A small self-supervised audio encoder (BEST-RQ), trained from scratch.
Training: 7400 steps, batches of 128.
Rows from block 4 of a small self-supervised audio encoder (BEST-RQ), named by matrix and row number. Rows with one number belong to one neuron. Each number is 50 + 12 x the weight over its row's rms, rounded and kept within 0 to 99. All counts start at 0. After the name is the row's rms in percent of the matrix's.
After each neuron's rows are labels from the 100 clips, of 14976, where the neuron reaches its highest value: "loudest band" is the band of the loudest frequency at the time of the peak. Only what is clearly more common there than usual is listed. The data: strings of digits, spoken by a formant synthesiser in many voices.
# fc1: MLP up (model.blocks.4.mlp.fc1.weight, 1536x256), inputs 0-127
# fc2: MLP down (model.blocks.4.mlp.fc2.weight, 256x1536, transposed), outputs 0-127

fc1.664 115:45 37 31 17 42 45 61 60 53 31 35 71 50 42 34 51 63 46 33 51 47 36 48 59 55 23 62 58 43 54 28 41 49 55 53 59 54 55 44 56 56 40 13 46 50 31 47 43 45 61 56 52 46 48 59 39 59 52 53 39 49 39 52 42 78 48 39 47 28 38 51 40 31 68 72 61 44 30 19 36 65 40 23 34 56 63 56 39 29 50 36 41 67 60 54 46 53 48 38 41 53 72 60 51 45 43 72 78 73 49 35 44 57 41 51 43 47 42 58 67 31 36 36 70 48 53 58 21
fc2.664 107:59 68 58 61 58 49 53 37 34 35 13 47 42 64 42 46 61 65 51 28 42 40 49 43 58 49 71 55 28 49 38 45 47 38 46 48 55 41 38 52 59 58 65 42 48 26 68 55 40 53 56 29 29 46 51 34 51 35 34 55 60 63 70 45 32 54 40 70 42 60 64 51 61 51 29 64 56 52 63 48 55 50 40 36 58 44 41 37 51 41 66 31 38 51 51 63 53 45 75 44 78 54 38 60 69 40 41 57 40 54 43 47 73 52 59 55 49 59 55 41 60 46 37 42 43 32 35 32
loudest band: 250 to 500 Hz

fc1.611 109:17 40 56 55 62 57 66 52 52 39 35 51 83 63 43 22 54 45 38 36 61 48 57 47 58 53 51 47 51 63 37 39 52 59 63 57 51 36 22 76 55 60 46 43 52 47 57 46 46 41 57 63 62 30 64 42 45 68 57 41 40 46 48 60 59 41 48 28 47 60 49 53 38 29 44 56 50 49 48 48 64 63 24 33 59 50 54 68 52 31 38 73 47 50 47 61 50 65 46 43 53 56 35 41 70 45 52 54 55 36 44 44 44 48 25 52 64 82 41 56 71 43 36 58 25 42 48 59
fc2.611 104:74 77 43 55 31 71 29 36 37 43 54 42 31 42 54 66 40 30 37 65 48 51 34 56 72 52 73 34 76 35 34 65 69 39 54 47 50 50 55 56 37 50 59 47 61 55 42 56 57 25 17 55 54 53 46 64 50 32 36 55 36 68 81 53 52 37 36 51 55 66 61 40 54 43 39 43 69 41 43 57 69 59 48 68 38 46 33 64 51 55 39 54 33 49 56 37 50 42 49 42 63 36 32 41 37 38 43 57 34 50 66 48 45 60 65 31 57 65 30 41 59 64 54 59 51 46 41 47
loudest band: 250 to 500 Hz

fc1.37 104:34 47 30 36 61 55 39 39 33 50 35 80 76 75 33 40 55 52 46 54 56 25 51 38 60 58 55 27 52 54 34 48 56 51 44 27 39 49 50 51 45 48 54 49 52 58 44 53 33 48 45 73 27 62 44 48 25 52 50 42 44 62 54 58 49 63 45 66 54 35 43 61 67 63 29 54 47 60 68 61 46 51 44 42 61 55 47 49 55 21 45 58 50 22 51 48 42 43 39 42 70 32 50 48 41 41 63 48 40 48 39 43 66 48 56 77 69 50 64 48 44 75 42 49 24 45 36 31
fc2.37 094:42 37 68 53 68 60 34 50 40 46 51 60 44 61 48 69 42 59 68 30 59 64 60 49 55 45 67 71 34 56 58 37 60 43 39 54 58 33 33 30 65 60 57 53 80 56 44 45 24 62 51 52 49 39 85 42 48 41 57 53 43 53 44 45 53 40 27 52 44 37 37 63 40 45 19 73 35 51 46 53 54 39 56 38 49 35 42 43 56 26 70 54 39 39 34 64 37 50 76 35 55 46 45 62 58 61 41 54 60 60 44 57 54 59 59 46 47 55 31 28 59 51 51 45 64 40 57 41
loudest band: 4000 to 8000 Hz

fc1.213 109:35 61 48 47 43 50 45 48 47 30 59 61 49 45 51 45 48 40 46 39 43 58 74 55 49 73 49 49 34 28 59 54 39 35 63 52 47 60 49 23 36 34 48 17 65 51 40 37 52 43 58 46 65 37 63 36 47 31 41 37 47 86 56 54 35 52 47 59 48 45 46 46 54 16 43 66 47 54 49 39 44 31 60 32 44 47 69 36 32 39 50 31 54 55 43 51 46 47 26 33 55 79 43 49 35 68 44 69 61 57 67 45 44 60 51 45 44 50 45 41 26 59 51 73 56 52 55 37
fc2.213 103:55 62 56 28 58 57 62 51 44 29 34 59 60 58 67 52 55 76 60 28 59 42 55 56 49 47 55 67 44 72 54 44 33 31 51 47 71 68 38 54 65 87 28 58 76 50 35 56 57 47 49 58 65 42 67 40 42 51 38 55 38 59 47 43 60 30 39 51 43 38 58 78 32 63 47 55 46 49 59 61 41 33 47 35 43 41 50 43 48 55 41 56 36 48 36 78 51 38 60 54 59 44 69 57 49 48 66 43 45 55 50 55 49 62 56 68 41 38 53 51 63 38 52 46 45 51 71 49
loudest band: 4000 to 8000 Hz

fc1.683 096:21 51 23 35 51 46 61 63 39 52 54 62 63 41 41 52 52 54 56 51 50 47 26 35 53 43 59 51 61 42 23 44 79 79 44 58 43 36 22 50 41 59 45 59 52 39 49 54 53 17 32 56 22 52 44 53 39 43 36 62 39 62 57 43 49 71 67 32 54 20 41 42 43 43 49 42 57 47 67 51 45 51 50 51 44 41 71 50 69 48 42 59 58 46 45 38 47 47 49 36 40 46 51 39 47 51 36 51 34 40 66 40 38 62 40 56 55 75 49 49 68 42 46 50 36 61 42 52
fc2.683 090:42 46 43 44 46 51 40 32 12 60 52 47 49 56 32 66 51 30 41 63 65 47 46 44 56 44 53 37 31 40 46 40 43 38 48 43 45 57 63 73 48 53 47 57 68 48 42 53 37 38 41 34 52 65 78 62 31 63 33 50 36 45 48 55 64 41 30 57 48 54 44 52 36 33 41 61 50 44 58 57 22 45 54 53 39 50 52 48 44 47 38 39 39 80 55 75 61 60 40 68 48 43 58 30 46 61 57 41 50 52 42 49 46 66 43 56 37 54 52 59 45 39 55 74 44 48 36 33
loudest band: 250 to 500 Hz

fc1.668 096:32 56 38 50 32 32 61 53 48 61 32 41 42 65 63 54 37 35 27 52 55 43 29 25 54 60 41 44 70 51 43 51 72 43 43 45 29 57 78 67 63 47 68 60 62 46 57 62 69 50 50 39 44 58 71 64 47 34 53 49 55 57 48 44 53 40 57 34 48 66 37 47 52 57 79 37 35 56 70 44 41 37 63 47 55 27 31 62 63 36 48 48 49 38 34 42 61 48 41 58 44 67 65 35 58 47 37 60 40 39 30 52 47 43 50 49 52 54 53 16 42 58 31 43 47 60 47 54
fc2.668 098:58 48 60 48 61 34 14 56 43 68 52 63 51 37 58 53 61 59 67 42 42 35 50 52 46 40 63 59 37 43 65 63 64 35 48 44 42 59 59 58 67 21 47 58 53 42 40 38 51 46 37 55 38 54 48 61 53 47 30 32 53 19 46 48 60 51 67 70 57 47 52 69 49 59 46 43 53 36 62 73 49 44 49 35 56 31 36 54 41 45 54 52 30 10 42 60 38 44 46 50 52 68 58 29 50 45 45 60 62 57 45 45 54 46 45 48 54 48 42 63 64 40 71 62 49 65 52 55
loudest band: 250 to 500 Hz; 500 to 1000 Hz

fc1.753 103:35 60 20 39 46 62 66 46 64 47 46 60 59 33 48 31 58 45 35 49 15 43 47 41 49 59 56 44 41 37 60 41 52 37 43 37 50 34 42 59 58 38 62 39 59 28 21 47 64 48 43 66 47 45 31 49 53 69 42 40 75 55 38 57 72 37 67 32 33 44 46 58 27 68 35 43 28 65 61 41 45 49 59 50 58 49 49 53 62 40 47 42 36 34 36 27 45 53 71 56 43 38 28 59 78 56 46 39 59 37 43 44 52 55 42 54 57 49 30 38 66 61 28 43 45 47 52 37
fc2.753 105:56 42 69 62 49 46 57 42 59 67 54 72 50 70 29 62 59 70 56 53 39 60 62 42 44 56 59 51 51 43 53 57 55 53 39 55 36 53 69 46 43 50 43 60 63 17 40 46 55 46 61 39 25 78 41 58 42 55 64 39 59 31 61 49 66 62 45 50 75 61 54 69 39 08 52 38 56 44 42 55 63 46 37 48 45 61 66 58 32 26 54 54 35 59 64 74 40 55 36 77 42 44 73 45 43 73 44 57 43 40 44 49 54 52 50 42 24 65 51 39 55 54 73 45 75 61 40 64
loudest band: 250 to 500 Hz

fc1.247 099:48 52 56 55 41 46 57 50 61 78 53 38 69 50 49 60 39 48 54 47 41 69 41 57 37 35 55 41 31 54 44 60 48 44 21 50 50 52 37 48 54 55 43 47 55 36 45 58 56 52 36 41 43 50 45 49 34 42 56 44 36 68 60 36 50 43 58 59 22 47 39 44 65 52 61 62 66 61 67 37 45 58 71 40 41 42 43 58 54 69 39 15 52 68 58 50 36 39 61 64 54 36 70 39 35 25 39 33 46 52 59 67 50 76 35 55 49 59 73 66 36 61 53 62 46 42 67 53
fc2.247 100:35 55 55 39 43 52 45 35 52 42 60 73 47 35 44 42 58 60 45 60 45 58 58 65 57 63 45 43 53 54 66 48 56 78 32 67 47 57 39 43 58 23 45 50 33 57 51 58 67 61 55 53 26 59 40 45 77 54 58 43 30 41 57 50 53 49 39 47 59 50 52 64 55 53 36 58 53 51 55 45 53 28 43 57 70 52 79 55 55 66 61 39 64 68 56 48 59 46 49 50 58 66 53 48 62 35 27 40 47 51 65 57 43 38 55 52 56 51 56 76 18 41 49 22 51 34 70 53
loudest band: 4000 to 8000 Hz

fc1.498 113:41 39 51 43 49 45 53 39 64 52 36 55 45 65 51 60 56 46 55 56 64 44 63 55 33 47 49 40 29 40 40 35 47 65 37 34 34 38 48 60 51 41 67 49 51 51 42 44 52 46 42 55 60 55 48 47 47 43 62 39 36 49 48 32 73 18 48 58 38 58 53 52 48 35 40 60 48 42 46 53 56 36 34 47 51 30 70 37 50 45 48 70 57 68 45 53 79 67 81 55 44 50 34 45 48 52 42 56 47 82 60 50 56 58 63 83 61 41 69 53 45 60 53 40 46 61 26 32
fc2.498 108:66 57 46 50 43 45 43 33 48 60 45 46 67 45 49 39 46 48 62 46 51 38 56 57 42 46 23 41 52 38 61 43 55 61 40 58 59 47 42 24 56 48 42 54 39 53 38 29 40 48 40 58 38 54 36 53 59 65 41 77 47 36 61 45 41 67 39 56 39 47 65 57 72 56 53 51 62 41 69 60 79 62 48 46 62 49 53 54 38 43 58 79 40 51 54 52 43 56 79 65 54 68 36 38 48 42 33 35 39 23 60 56 58 39 49 54 43 49 53 69 51 23 68 50 62 45 56 54
loudest band: 250 to 500 Hz

fc1.582 098:48 63 46 36 29 42 66 41 48 38 71 44 29 55 43 61 58 60 61 72 50 24 45 51 49 50 38 59 55 45 43 49 36 45 53 31 58 41 62 37 44 53 46 41 64 45 52 39 55 35 38 47 45 51 36 57 55 61 42 67 51 61 38 55 31 50 57 50 44 35 51 43 40 54 37 60 69 58 52 44 80 24 62 41 62 38 48 36 54 47 45 52 57 39 62 58 56 58 38 43 59 47 35 30 43 70 39 56 59 41 56 76 48 30 29 54 38 40 42 35 64 43 28 52 37 71 41 40
fc2.582 102:35 54 67 74 54 49 29 72 58 51 27 55 43 56 57 39 33 62 53 29 55 28 55 59 28 46 50 61 49 35 56 63 46 67 52 50 54 32 61 42 41 72 47 41 37 53 45 41 47 46 67 50 29 57 68 24 65 45 41 52 55 30 33 45 49 45 71 41 51 50 39 57 38 34 49 50 50 53 36 41 31 55 61 35 20 59 39 38 48 73 59 38 50 64 57 47 52 42 54 41 49 32 47 57 41 35 61 60 35 40 41 13 55 65 70 24 30 41 38 43 46 72 57 44 45 43 40 58
loudest band: 500 to 1000 Hz; 1000 to 2000 Hz

fc1.467 106:35 70 46 45 56 64 35 48 53 08 43 71 42 36 58 50 46 38 55 46 19 63 50 51 45 73 46 62 43 39 50 50 56 38 48 44 33 54 57 18 43 25 52 23 56 51 39 33 54 34 53 52 61 40 60 44 34 34 50 57 51 78 56 37 39 40 54 80 55 59 40 42 51 46 62 45 51 60 28 52 40 30 47 39 44 49 46 30 44 47 46 53 41 55 40 50 25 36 27 47 40 82 18 21 35 62 32 80 60 51 54 55 41 56 35 69 43 25 42 57 40 44 47 47 28 43 60 42
fc2.467 103:54 59 51 37 70 55 63 50 43 43 31 62 55 59 55 40 42 75 48 40 40 32 51 62 27 54 70 61 49 70 52 35 44 47 38 42 62 52 41 39 75 86 52 55 83 64 39 53 49 51 44 45 59 66 56 31 62 54 39 43 25 37 54 50 61 37 45 38 41 53 51 55 25 56 54 42 41 48 41 49 61 35 61 39 49 44 57 45 41 46 45 66 50 44 39 68 57 49 62 42 43 57 81 63 65 45 60 56 53 58 46 48 44 59 57 59 50 59 43 50 74 41 42 79 38 53 59 22
loudest band: 4000 to 8000 Hz

fc1.229 105:41 28 43 32 46 44 64 42 52 58 44 73 56 37 48 37 36 54 39 64 43 48 58 49 46 59 61 48 61 40 60 54 60 65 40 66 56 52 65 43 48 76 53 50 61 33 56 35 24 47 54 70 43 63 60 58 52 31 49 60 49 27 40 44 67 59 48 34 32 33 45 27 29 45 83 60 33 29 53 47 42 45 47 27 56 34 65 31 52 40 60 47 67 37 38 43 65 47 54 27 40 55 41 38 50 33 69 53 52 47 36 45 53 44 64 48 56 53 52 60 52 54 39 56 39 40 55 37
fc2.229 112:43 58 43 61 32 60 30 35 53 45 50 34 51 55 43 52 82 66 42 56 40 59 49 43 61 51 43 54 45 47 42 59 60 32 42 64 42 49 72 46 47 35 45 60 53 34 53 50 67 62 61 31 30 37 53 37 35 62 41 61 65 71 61 21 28 60 32 65 52 66 69 62 59 42 20 83 43 54 44 60 63 58 52 28 47 36 26 59 42 51 45 58 54 56 52 56 47 42 79 45 63 56 53 47 65 56 30 35 37 56 48 42 65 43 59 48 50 50 59 43 53 45 59 41 47 38 42 39
loudest band: 250 to 500 Hz; 500 to 1000 Hz